From a checkpoint of a small self-supervised audio encoder (BEST-RQ).
Model: 29.3M parameters, log mel input, norm rmsnorm, layers 12, width 384.
Training: muon at rate 0.0026, 10500 steps, batches of 64.
Data: trained on struck, bounced, scraped and rolled objects made by modal synthesis, 78125 training examples, 8.6 epochs.
Rows from block 4 of a small self-supervised audio encoder (BEST-RQ), named by matrix and row number. Rows with one number belong to one neuron. Each number is 128 + 32 x the weight over its row's rms, rounded and kept within 0 to 255. All counts start at 0. Numbers have three digits each.
Before each neuron's rows are labels from the 100 clips, of 14976, where the neuron reaches its highest value: "top examples" is what is common among them. Only what is clearly more common there than usual is listed. The data: struck, bounced, scraped and rolled objects made by modal synthesis.
# fc1: MLP up (model.blocks.4.mlp.fc1.weight, 2304x384), inputs 128-255
# fc2: MLP down (model.blocks.4.mlp.fc2.weight, 384x2304, transposed), outputs 128-255

top examples: bouncing
fc1.605:190053125181131069142138164137150150145145106129157103095112159136108132087151087114142145231127065119093112159144108157181140206070107070157156180105124111124103130116139129058173143109106126128106091100117143080122092161126084147141127053132127148155145169106193167178123145135140157109150138127152115117140132160086145196177104121117097151128107112100194132088073137161148113108150
fc2.605:091099087090090092079098124115119187171125133145117143137192157141088103116071092131097132127131162121080122146101149167059082115115168148137117081091149080194169098155165163195126137098070124112127091145163142134086083074095140110144070164160168190067174103100132128098092104111148091174142100119110105100171115047117091126116097085136155137154133114156112093172129130150168131106129

top examples: mains hum; repeated hits
fc1.581:158085147083105111087124079194161129099166190095127103102125128067174078129082168187127168161126118151167065132159124127080114065129094154073155142153154060135104133090143100141119114106152068102120144132127122137134134087116090071103127121088144093136111150163085135104121111120173104140122212083164087172113127133068108130144116132109141082087130132107118183110174131176147146137107
fc2.581:136140160097100138122156096129109092102182147199106138087110142134121100099085152192167113178168085110130125169112127145102162107129057093077116138143172110145200140120117169157108142163153151127151129090125112143137158139166063169085152165133121102162135096137081108150126127136141103124086130153138123106125149180106166112160114123150155104106158101148157133110135083112140118149171

top examples: rolling
fc1.683:176102080137079139084210084111069176148126089070112085143202139098153128108088105108085093132107136115129207113092162127161167162089156115190109127132172095165170120141177119133114110126097133144119148083091086155165154162142112135147173116188121162127129113111146166140116162091175216104145110142146131138158112175091081062109117118122093120109133126186135068086141135181091143141154
fc2.683:204080148128180183171144209134121116155050139126130167123104143126103104082110132152162100140090132117186111174158118101070121071133138076064090173083105137132115154188139138201132164104118140176106103151122217190133126116133204143136072122195140157062128152157118155058127167127090111104129060113137141077097128151135152178185133153057141127140095109159180203165107115122098094073127

top examples: steel-like damping
fc1.77:112140170139127125131092094092139165106105166136193154157161123139091146115080162126084124156103091161080139126214095131167151132081092130124100090115136143109116128131111113078109185053047171121150121151158092096053107148061087135107096112113113135123112162120116092111176160153135072105077104145119141093166121116106055150129160031153141108137107184082189184166096104131138151134142
fc2.77:068094171095149151145100074124127114115104108172157152148112164117079158158098113126076118122094094122121120173092174118153130166128106081150153116170154154104073111154147163054143075190106143131148126173121144098112142163195096165166111135139099095114130081127113149129150199165112122129084102100107097111116117151132187120208066100144157120112103112104155069120139086115160171141132

top examples: mains hum
fc1.385:077123093149100157144091050103102111163123130108120103155150114083063077103160117075090154169114177156165120127139147144173103133120156149099139117146101128134093119115145058099073170113102152081132140136125099054115121110104176120146134097101120095171136136171135174115153096130170124115161172136100103090182120109135105108147134167188111142136122133086086180109132115144154140112069
fc2.385:175102149100070137121198161129118090112165115099135117124130194125155063156168166124071199088180126103158128199113197118147156131119130105107153141132150158128111073121111193221161108159128089139106118101134140094173116148141169142151155127150114169158156150085122087136157175116178093131115088097096129150121145147152091173150196136142130138126084145147124118098114087152123062163115

top examples: hard striker; small; action: rolling
fc1.430:148204083139129122071097156103167140144134091115137109156150125125128081147089127147057101103143137177154189093091123102168065078183119156195116125145111077117098182120094191093107154083143109186115109145089120120148124090127147100114064109174102171158169081135099131153078146147144147136138118100074139132136144141049178091105128105161157093129144086112141072092136166107121102097157
fc2.430:156138110080133139111155099162163110163121167126143108121156083083062021089135175147158141114143202159133137171122098168131193134073148128089153132078097120127147119096165100151162087182178152095150161164107175121176137104096162198114147104110063122131083135043140139062088086117152102128155132124122066087165150098185059126085168113096158137177145205104143194117121101101177092123135

top examples: small; bouncing; white noise
fc1.325:125147120132111106160135154189156176114143163143132150088135138106105096129113124142117115126132169102090131150189097134107130141143136150110130090103111112164061140098058145145110122126123122131084125121112090103090116177052116128202181100137143141139123133155114165112180119103106126163120142076154073145131141155132178120127153162128150143024125121170074023160140149107139188083149
fc2.325:118101203166121147124100098141142054080118093107076119069170131152134145139141120125130144129145117105108198169157054142071128091119121149184130106094131159125180129117105170154076136064092172066141143135135099162144093168140176157149098149094087176138077127196183121151179140141126088104149166140120143150093083070170113085151089136136163083176118144102185153086114090176092104165110

top examples: thin (high-pass); scraping; clipping; text has "clipped"
fc1.535:132113164151093105142140119067129186088077145055076109120159178124156124132177120142134111160131131102112123139155132153144109154230092118145144116120153138122102157113074177175107147152199174150103064130169119129114122113079160072110108110169082127171121179132095107071148091160129156150132150144071119180077132139096100091138209180133165132161133118149180166120092078128115153102153
fc2.535:131110096160130170137190196104116127128125161174123074176072126055086145132112176104108093123094174091112081133187109101148144150150188100090153083150150093158034134066059122127094094159119131186087110078155079162138156173142143146159112097175187105155103184076148088103140160141094144137148160092144129132139090138143161126179121152175123160084138102115155154158192154139136104134102

top examples: thin (high-pass)
fc1.577:143166098193118103115083122104121153155144111111158079113088155096062113100117097127090146156174115093187165169163127153151147150196141144099136115107155062158133131101108115132088095123133065142211118197100181124170148128139161103081163131127131184111086110132117113100151152101091170115131144019115133176154101102150165128106090137153097129129156134110153097147126196135122136171114
fc2.577:070148134149123163093105123150190147117143167112118139139204106134134149146194161135159127136083076144137145111141174117088125131111132124076119080124139144123167152114108091185164141101146128123128147147146161098117090142138155092124137074099111137165190118152094105129164080105079171154143146140112153128114155108120118118096097163152178100163162193145125115128174127111095144136135

top examples: mains hum; steel-like damping
fc1.539:097073096127107163165099131141100142129078148163116177156128112039126114170162097161086104159122105124032112108109174079111141091141105165113181217111160134168136097139208164130116172138069130154141134131073093156105085188109114097087132107132140115123088122078088137133141183054145194145108124106116153155144154099126083050126139122176195127143123134176081143096168077093138168171081
fc2.539:126213140133111123151066140140109141129172091129088195142110119130193115105112153195127153120111098100123154109154136181150101084104137091167118101092138157087151117156171149203141123094111139155104101139197136073152083076157077131127154176120110084125158148153122086129106140157166074061103127158138100108108149105146135121130154198130066170146142109081160109152148092143120204113156

top examples: scraping
fc1.315:112103140148098125126164090172131075169104176065122087125135100151140046179126120150137122184137099117184112185126114145171179168193111178122114136091128108140105059133119157114110116066140134146164141101152138160134163133189073178181113167111121096102093185144111092147157117117125124071148167158122074097125072109157049155119147167134083160160161098147095085124204145174113114101133
fc2.315:154169125152104098142106161141140134118123170121122121091130124073159159144120166107178175106194192099094121028182137113102146100114136137156077119105153115116163148123084106103160106130108117168142091111177083119127143145117149139134097157106069061134098080130094081079060079102106140162166133161152168083179194140164113117161090109114165091169082113132180118161159175190105136086150

top examples: mains hum; scraping
fc1.149:137209146090113106138062090113141150196132117106170099110118135140150139112140102093137103111126121144124136090120142024213120134146128156135181076159156096130102128122118132151150151193134063161154123113133161082083064117092112142154101138151174109110138123098089109136091098102071141131079136180161152206105104098127111123173129161207184152134138139121130086203109124084087101135127
fc2.149:151149109140111112091102109087171101201112083110207118149062092099107132074110154184134159098095147121136115068077108074129116144111053137128105163119131121177104120129105111107145217119062081166127108075096112057108080154129083128109134146185103119179140154140150115141123110114116120083145136119131113128120149155114099089055102115164132059114115078141140150117157102114108131150175

top examples: thin (high-pass); material: steel; white noise
fc1.276:058118079131091123111095103093142103127059104143148088142132135132103131115183169128121116101079152111162121132141107137114092106158127083148185079108165102132148150064180081151124111115156141183126124163113104135137129192161135147128156131074061071097111126108176117108188149091139147149068139134119117112102176174127190131082114081172131129144158082152198078143147097121128180113108
fc2.276:155073161094117102144155139097074105161120107107114084164097157161131157141135138063144153171138135196136128166088051125194117104143171159191092092094169097141159102115195076157122135105129172136135146114132108143156125119119126156103171145099119119150135085127182149109115066106080184113129145113123144144162115101099153159151087087172143118160168111178149188082162103111148134171116

top examples: repeated hits; rumble; thin (high-pass)
fc1.748:083134098083133135140173170169133115183073154124106108087143148152153125143103155181141140136112086100081136162116131102152189152131067120075120102147084186176180136160121128103093193118193103136154103127152131125182170130146109165145156125142076100169140127131067169113104035093156111134154100101104050165113072153158110121128162184151103165157130162135135123113141118074161172075125
fc2.748:160166146138093167132104150103137139112183113174098144093101085106113066141133154123159176092156135124161129181133169156164117195096134159105064131126080121057101172176173145120169135176186159134108127144098153065169099138145142163154143146092101124157096161160107187158048114129149171132125135089156134136125124164152140074160174102121145149110146150178158162119107124142069098145159

top examples: hard striker
fc1.137:137117135097067127106113079126162132141102170075152138114113097164111151110102124199121110173128136089108095180130163157133106084099128157149148103184150160114138109153103129151142146142109081138090157115110156186135137157111172123147190073119092138219086094094147154146122099120089125115081101099096105128143078179084147151110133136155127138202105157125108095095160123132088092164100
fc2.137:078131169130139077139087171110124149095114189131135139117143153133140125102055164217073058135119168145130070160102170108117138060119157110138092068159130100155129135134092189163123154183134069088151181151080177139139167175076053155090120121126130127125080165156140110032108125192152118116083118118093101085129093169126101101144126160107167163143107148147151106151147112118131140181159

top examples: repeated hits
fc1.451:132084141095158115140092174156085135129074092221141092145155129114116136141126084107119140132140134124063080079045139131114094127136143120040137121129034093110165159111137089095144076110146088112156114097127128094086143124173137113134099068172077103100116115137135165106125104122095147135111117118064082175112164110177084125161053126138132144080154163110121080110152109163150089173146
fc2.451:121135084161164174121156071139141095138141128142087131134181140156086113131135189180197168135211105089141145091173166170151088108124159152146148109182100161069099108115140171143166150094172159123085177180139112221075117126116130167127134199117168103139129150127145074125112127140167171104060122150113146103143113122157142138087129159122118188162148095095186174164156115177138105166147

top examples: steel-like damping; repeated hits
fc1.247:129143101167138151178107128143132160122117144089157172081090115091164116125059127153133150168129113112121150143184127096138093139084082145086082119138108105096158077131224112157135135206097138171155109095170081083094097140142071142147235106158187115110097177119129134130089115141123146129103141146162136119124123131130067157169101147190057103078129130142160166108080163164098150106129
fc2.247:117062094127088086079091093132144144101127091112167122157145132123177126122081106116134076193110140119107152096117147117116179127177159057163164193078128191091097133159152065144081113123080189118157127140172083160113101186134113082085154106110167104168182123103223102123089102136191079138088136087110152180096109127119089167094071137073138147121120124114181124110121107107175058119137

top examples: white noise; pink noise; clipping
fc1.596:120142133127172163081179134130143136116081146118083101159104097134124132120128144110095182120105124136193140177122124120087179101131123110100147088145091158157170118109070112086107116145124134130102105129153130099094038138134144102149153100074164123096083108142114126105150110128081196102109184126169088100092158093144127166095094138184112100114112120121149161102130151145167192144125
fc2.596:188074143117131105091156128114138120083069126109146141192138147144050088109127106132101133122094129166167086140144147182052111126170120099132150125127126065117114106095104128080160131153161123133132135089197127090152093118117119185117061055100119128154067122128126148169137076077175147148159181150166060099142182158196114068120134126180129098130130055101094121089126115174165096122150

top examples: rolling; mains hum
fc1.242:123143163151105105162101113147147125126176107151166152112123139109151142130176204124142126150115099144094108173163108140131095055125146132096131125107124142162133099128146134132090150168085202128132151109085119072092108210148117113172088120131088171081132123107069088135108108116126158222126043167071120157103113109162112194147130122147100129148144100150111136079076127098149165099122
fc2.242:121160072110115105090165137140113182098095167114149088115122091105101173160146164134166132083149125162139141058111180066149114164129145110144126124159167123115117126161126145116142113085108123136126153106187107084157197089132150136198203148100088123155156135155147104075113066132151112121119167110166105138086138160107133077134106119146107108081195106137112114175088127103110127128118

top examples: steel-like damping; repeated hits
fc1.180:112121136144141095137148160125145062083133154110110106086156102107138188152103175120106191125132140092138120151134169186173143067204109148144136053104170140211105085136115101153123132124139084196115087098175176127137086125134121008182110075147153153115091116111078096183170061084124073116091110117160111099100128100130132160138093218199117152134073105112151148113141114098156123163109
fc2.180:186132058154153148133092150113128125042081110113116115074180149117147110095106046116085131139112144079079121126148049127067125168139144135120138107098123154092127145103096143124156154099143176117178107137098098145151175127102110142186106139166106165122135136140079126159095131134098100202162146159109255114145162134166108089138156177138115123085152086150127083127071142141146142144150

top examples: white noise; one hit
fc1.498:116120110075180183160152085062105171171092133145126149124111149166111180145165109116102183151127143132077107100152157171080196133189145141190098051101173092115186072125049100159131162114148096124142164180090116176151112086164110193133086127146127162119129118122131145062097076112085105131108107098105141144163098094151068128159112141158161136193144156123147163116119112133118094106092
fc2.498:166141134153205082110088120116098126167123140175154107122099119082170072158114162142169146117113124067109133146094187110136163156109107116129119165155099175118104133140170134186120111109065152145131108130116151136113155146180140154127136128109100111129152122078171175128116149179102116151093118084115140184139100113087076096111167138153165122163143119047154079192135108097130161109146

top examples: bouncing
fc1.196:140077138112118132124179116170108088121124123107149144158122166104157164079097226151129173147130145150133162129179135126190138141156103079100167131105157101152087104175145126153128122136200092125162158135129125115156173129215045141175113088113121148130141174131105221067134074089109137136126141130103186163120146157141187150111123193126168127185139059131087119158116128128067135067098
fc2.196:171139166181119077084147136187068120157084142130143135141159108152107119209215156090168116160088170111097082069132154131119120122115153061176139164150092160097187134079121131124132122084087127145158096119091126162165084101131166144093102148112121133100120093062159159172108144117145132090142142147116128062108120124080174139123120120139119076117114107179146186116092120125126123180180

top examples: scraping; mains hum
fc1.56:142088155138131108081180132124040159137102076117159077070059113135146090130159044102135113202142117137171064101042132116095150115111143129108129098128140172169139115088128118140156144190139112140105137100166115114140064088136129116106142163103119117132137126138103080153115147129167067147126131165097099135074130123093139151096106134126070127079065114125103097123178101086174099135080
fc2.56:152162121083180137130139017129127163151106168150126195124125109131124131139099189201125096095127141196092143139179070143099115128084133071138140148164177164082144103114156175120135137132130089105154124102084158164133122135140128137228136134138110117082111059158163116136108143127117179099131130186148153082121195123092093097176158197177150176191139112110132143096088139203102153114179

top examples: steel-like damping
fc1.343:168164131177139134158142117110195117162136142124108103166127129170143127158127088151144123133076110116112085110198115133135154090131158134127100121149124130096171090156136160133169212149120105131107134156165091200114117155129139150096094046122077123102109130136184112165138062131109156078154164083102160144160140148105180137144114153141115133172177144094063149065115190146093120122112
fc2.343:145144100117119131194132107146126128140126163103133097135147146149141177159165075118146133150140129140118071112156120143156156117048177104135136182136155159092133150114096134101133168108148139097090154131192122192114068127219148153141102093143071079122070114116172071174121122059171152131130154116114165125166158198068178176150142136081132171142142149081130111070041119175126150100140

top examples: small; rubber-like damping; action: repeated hits
fc1.297:079150141173160055157081149140133116116134140138184136158131171155153137150135111131059133076110115123162081205181075129153136150075133133128183141136122176136117130056156131104169165134119208094109151154148122148070118168122124139141150104168170118102110147120152144111136119157105149156183133114160114100116116104124153105231081123105142151169197097171158168118117121106098111134129
fc2.297:151107107085146121140166093130130118111136142238123145122109141169112138106152135128177129155089098174190117142098152062130145173114118142163134163076136166170104115115113153091120172171154085123096176164128114070066154150149168185132155125150103143147109140131115114108139127104146036152123104117126105092144101112100177144082074101135170104142096134106102121108213149129137080112147

top examples: repeated hits; mains hum
fc1.147:093113106109134178104193124143139130207136064094136110155105119114079078121142160113146163108115112096087114139081093119109161187066121133165103148080134096125109157065114155089068130087137128112116088109105151180129131148161129122103133147146157107128167125073096138121125158165102161116130115097033076131108156111173114099175123123184099133135202080110137122086128109117151109196122
fc2.147:085180117159115135152149100116145072137151161165143149127165104131136073083119072118151180159090018130114131058115130152118122171150149170117107138126178101120086106150147200109178096092063131174034090178168133088131124119187162147139170083083156126041112177143168121123127103127131161134183215115109128132107123127168158069129122103162131121139183115124093144129082112054133121141107

top examples: scraping; white noise
fc1.161:096119096123135119140143123104130125124100095105146109083120124120174134143115108081121158158134129120184130188113167105080169121145123107120095210136127192151109072076136129097150160165085114116106150121118168122160123169068154147158088128136127119153090174160136094058150172156087140175110138135102133164070132106183210155160118105149102141104139112162170093130175146117098162157171
fc2.161:114093122097122104137147156158114120052150114139119061169086122079109115055129085163074129085161128148145200150121133110155111149134122115132135188173148112083124154099096163147142150088111129094131193129194092178118075107118130132191158210101157204121115119117180142086147149127156102165125097144034115139119189122128127148124125148126154151194153126136161097110120175140103142077131

top examples: thin (high-pass); action: one hit; white noise
fc1.562:184150139106170131099169163136115175120104140085075084116139096162113148140129095170136147105180097126201108063128130157113131154157117113100179111106130120079156179097093102113144105164109160144083196128122107106163139115113113127141115136193170155136119142060123039135130126160124121124140163097166125184105126186077074136094115066173180132101148146183118128143095128146077121112115
fc2.562:140126106101132133105178165104085137136113086182142118113148094152136119138107137067158141124092123103117141112153189152109105135127125123190089127118138070158128090168167088122151065163148122188121157145086080160167070122142053082123106098176069124166113150139134101118139102111118123130159169131117157115131109159107125122096131071136090134116155090098158142095127108164178182126140

top examples: rolling; scraping
fc1.655:145180131151199177121147130162137193142054117166122120104127190144091099129090152092116125123150116119179094145069111163122137138141096219102098114183135130137102165143139152142159141128108084164087119131116097083119107078111132066159112131083099090145096105161113135118141123182122162114085166095160079141120107109126132182099142111162171100145145135163083141136142088138139115071175
fc2.655:226158142154092110111151059126151119101155129117116103123162132180122107187136151160155185149126154164107115184070138111132152104117206172158104164104133086129084107196085126140117104176101184085125088128146072112133121135119080083144113134134125098157090146138071092092068140092155132197182141153144160112107073155123070140124120116085061095120136182121150078169134110099148129115112

top examples: mains hum; small
fc1.125:184159121134098100181114135107122128112147076123091154137136128072089113121114199132137181076168115096196126098135140163168077141134128148093145137168126132178108098133121120114103151093092076098136172135104154125091155080130118101133111099109152086075109117113121142129152148121156135169053175153113124124126169121207161103131106157119141129104149128148104114104126102156067136077141
fc2.125:127126192144184104144069098158153139173135122090130070089133077108118121131123115155073099128111144146142147095081139055082151138142110092162149150089120142101112161155162166158194129104135146110108144065074073145076088098170196170139117155159151152113133135110094111115169111153164136082107151103132159101160115139136059124096093216132098121127126136160173076203160144152149138120203

top examples: small
fc1.49:168168125082092170075157126072096161181132132119163124074110075130130128082123112104132124107129151116110092124096155150110160220068104112085100136145096172176102174041120090115124103099109155099127095119115079153212099150081149131098124114087126088152143123113146172127160118175085148125127133087172154132153122093104146121103153159118160126102187128123171098126145217029067085083138
fc2.49:123130118144157095076161172082141125127125166142114102096114099161152122139142155104156162132170123187078145090133149152125162174078129107123167098141111148081160180051106123231097044088111119117115142077109107109188151145149146136142116125108140133111157126186166122097170132144069119183151135137097114039087158166147154085125099178140094171175161141140093206166135079160128048148131

top examples: small; rolling
fc1.140:129121153115100064201076149196128132150146138085100135110137178125110120073114111118186167141123147122085119154071142028119148141146180091112120093089087067158154173163146098148164103171179118148103135112100111132118140109152169081142143116167218162135132055117133129051131146147153100133194192099139156099124107104132127167088011124111100140165123059136168120134106147096137129142116
fc2.140:146155202133146107110126155160162148149123149115102134158135076150114149153077134079137218085151095105129134129150106155111163146115112094195138089144151148060115129145039095115115120101128069087165129091132138105153185144115114084106190188108125132046160101099129093172059120063128140154138145131089071106114121142182170149087158145150153130137130056150125102158138123146155192178133

top examples: scraping
fc1.650:130116106120161196166164059156152131127100093103128093139158142147102104093097096119159155062117109107115063138127104143116122121129151107149158107130132115071110136080166117150135142033150089127071083117102151146123152151083161112138128057128147071123105156185129116127186134112105143105137112085130126105129122135162142164136139142132174094134166093109117135117120119131145112133182
fc2.650:155112108122116132122140149123127129142110164193139108115079151093101085129111097108201085161105106104153122169154118167120116183148156149120182146099087115149109109159120119166116107096087137128104098164140175119133149137161137166116130080119092135121156088135108135151127123137167074100103193138140082160110125094110138074141171140084117183112148214144176185174132092098102097146130

top examples: mains hum; bouncing; clipping
fc1.619:108131128116132083140094138165056158106100168135110193092121129165083181082081116120144162074157108177124140118138114092155122026079158169170178169051140084140171155083172149132110207119197113132100113158135133141180101129091140112120162097100145134123094103108164079096119143113118134115136080120113129149119122104166203108114114100129127106151105172107074169090136139133081117123125
fc2.619:095170117086102144140122111128147164088075143101077106084115158122180117081109151114137130094131133075111145120114160128086159105152101186151082135109104147115159147119162079112136150113118135146093172123198064118126132148012154170088161136123146102158090130140137147186103105185112154126072167144150073141121101104103178088123085183038173159115127089106126124093088090146183111129131

top examples: scraping; muffled (low-pass); rumble
fc1.236:095114076091140153102023079065054146134129115083122125116149139098093180186111162115127077085117081118115082070123135095094111122086112133104146083120178102092077144169103118052106128140178113161150135119106091114153128079066130122125153185149109125122127078139108146119157109108108090037084083161124130137141146131096122142097173117172131133140141152105088115078112157179097113126078
fc2.236:146192109133129097145076118107149098157102081079112101167126058104111195143109127151165152096066149100149072138076105102078156131122142139086096179155133170162172090115138131135087134126093107138158092189159104134107090114107141141072068154062149182140091154129154137147089114129144174145121137065198130104108090141149148084125112151094142070143067131153123126163129165177166139086159

top examples: repeated hits; rubber-like damping
fc1.43:164119108174218100148104171085115122141112128126123124123144163097089148148132125156103099137110127188103072102105113116084111159121154134096164120119149113144089177118163131104109099140160085108148147154131148173145163153094084198160110120115115176100074092140110151125111071130165164132134081185117161171127118129173147079147119127064096174094131119127178050111084121125145132140101
fc2.43:074092107100116193143093098106103124077134172149115165155126067173122091139132153114166124142186143150053135109106111161117115157133088126087104140118109111147147115077177132089117094156147106126179139190169116129088156172130137134159194129129110123146162095127171142115089127138124134089126113153101107105125184160089130107094126142129093085151159083075127085063162131136113066111102

top examples: repeated hits; rubber-like damping
fc1.413:122142111166111122223148150153097124153128158149119048172053103117151105148140126127105137108095119199085130160096096134166146053101108144114140084153115118142173152139145147155113172111156161128074128152136132115118130150086125160179168095151145122119179154125135178063121167145113159156131082156098106172165138081073156176108168131126147165119100097060116138117158149141112177070108
fc2.413:135131157135138142148092110134172132150140108079135144115101137133101099175167154097106110072154147102150143151199175097138087107157141104103132180107106138107086111177180115141141114076142153103124136180115115097175126132119124127089099105097148151087078115082069130165125117167072096066161137107088162113087090127147071042195110050191140114108110123135157128138117122157129133104107

top examples: small; steel-like damping; action: one hit
fc1.481:120120129082140133156128137117143128108107139136146128131135153128137154146149144104151168154130122120123102135167125147098134157167117118159078082109128120132136132113125129157167153099161132087068111168133144147113159137094092151101143103161121194142086131069202118171146193116130112136133103066163125156129123130178128108156111137145134127149092082101105111149117118168120114129107
fc2.481:148162128129125172132088106164137140081094157124163127129131194109187148133163094105161188085119135088128131115074176159089108098120099173170104112072084142134158166130179129110197121164059064153132158108155119140172116087103049157095132137105129108189115079126153117131140165126120131132104134093142118146094084142162115095122165159150128119096134108161155170116104062069083135140135

top examples: repeated hits; clipping; rumble; text has "clipped"
fc1.100:141071117154132073110122122133084136135112132050155113117128098119102183091051165100192126179124191114184154107144154132151171126093133184148095113136202103150151103147168122163105170139117076180140186110127130115148142136123125180129099107047124089127120111104175146115180130105103104127068122131071105106106117124109083202118139120161137181153167134146134091079132127166129141156108
fc2.100:115129145090153134111089142065110158153146152147173118129121118111177176131082175133121076090099120108147142123133180069104178116175083113076122122126163159120088104138085115128137140131130110064179190104118136118133133073127079121138081127140119127129130140097083094134100148099112076133108109191111130143129122141122208104116104125087082184184106051148181185133122105114164116172173

top examples: thin (high-pass); action: repeated hits; white noise
fc1.576:114121147123104144154055098119131158144086129127107080165138102097130117116180108107132195117171064125100096138131115086118130091160165091130108112094189201154128099159092109106186062147138157123179104154103105172187205146163124156119164127168072116158089175070098109168129152182134216160182106124178128183147153144194131167124108153101112189111090085096135124110097140118120094116173
fc2.576:121150110129116099125135166175151127071175145115133148146091094162105076139112115168138125154167138156143140156119179137092168164108080119112115128156145064093077142126165074117142127146097075143140163144157133180132103114118161123126151116100116137117165096182127155101094103079113134094070131133114093147135131162063151068093108135171185145120142177177138001173117084178153073192059

top examples: small; repeated hits
fc1.275:132106153117057163098125121203203131138149138113146119109115091145164122106146129120099140096126168147152115176154133121064161098157123159044135116159131087116123144137077111164153141159085127125125156075139172150117134113110148161143183130140127138097112148142146147168158073135175121128149131103165185164113140089155052131154115126101146137110171132202132135139113151136124151119124
fc2.275:141150160148114094128109099071078082135085139136111150071149055097175119077143167120138099113106173168155222079104099119206091073111129123132106139135080147134142140057051111136120147097142085157138145098147176112108075110119133122076146164152198195141169156113105155084109116122102139084155181170148060106106140191159106087114114149136150107203049158123090139162167088075168156163154

top examples: scraping; quiet level
fc1.700:062105080080080172153131106126093156117177170124108104099178127144108109134126182134188175120121093143138092127132143159122125173098137171121184122118148110124162124113147128134091146110139173111125162058063158148148142137142115107207170146101138126170117146175092128130158124103122182112135085126133148108092108183106080070167117100183098135105128100121173075120091198120164161040102
fc2.700:136115087149143100109085145127163158101134124104103146132083148173153202136092144101091133168108079151115121176162152102045107162109110097181140098043106125145145198090193131095156188149066170146163113156164143118103166141097149161156117083164146072124140159088076164180142140113142113118090123130122090063150158120140163116126127150157136124139090141126110150147133151120130073136121

top examples: thin (high-pass); white noise; pink noise
fc1.65:117160093110144128175128123132112151126137096110100101148162155095108151133167078129109119127200181157111152125147135188134125069132133172102111162205156087115102113127105116115156161094119121173166105100106097161172171083151059142115138113045193177152098150080075143110097175148071135102108119103176123142129120062162151116083129144093109103106121108111157098157090149101080108166133
fc2.65:128182116106171197203109162111162161177122139165167112132074126116160149116146051146127116094113109191118113135134157125131156168104089182118144141152146084128194106097095136096130203065130138120139130120169153133160125114125215111137111093161135136126076123125106151165130167151086100158154066120111139175102144166101095131111093120123145106136092123160137165189080113169099149160169

top examples: repeated hits; bouncing
fc1.485:085142123142140108158108145115121129159187142168157107155085139162154166052156159164175165093150155148161143169150144098081129118132140138072126149150144083143144155109140164118098160113117124123199179219115102067154126141181142122083157078114139096125114108139128099045106133139126107110097179146121112092158131172156111150115116140141138102150072143131091127081201181100145130161080
fc2.485:183118156111123099105124117124125148121109158159174123100145140145167077122107133154157117113131092141146132130166123104144092100129077150070075107143108130152140170167173156078129117147161118159120106084138108138100131119094114111112094171086111100173183090080092131121162086071171122159164146090089108130143098174122121160085119097105087154102150186117072110096068118133116148133123

top examples: white noise; thin (high-pass); pink noise
fc1.533:159180120156117126176123152134175099068095091124112113095123146104104102070138083092130097080136156160162186070097136125116176151194187145121135159064133098118100227072129094153126140162137115154157095092138101114070112105078100054181151153137160072144139175148140107145188159105107059097113111156127133142120098120134105141097044116132127188193144083077145114109087088160192196082113
fc2.533:173096098171082112142120139134172114128118140134156110183101198108134080174061089127110102100155129196175226174149143152138110066146151136088099086084124155121064180149156083131164109162175124136182054136119149094125152192116133120159172113136142127084145076083115154095130138161130138118100152059091135102097146119183205102134169175101160151139147093109058151105135130135095160144133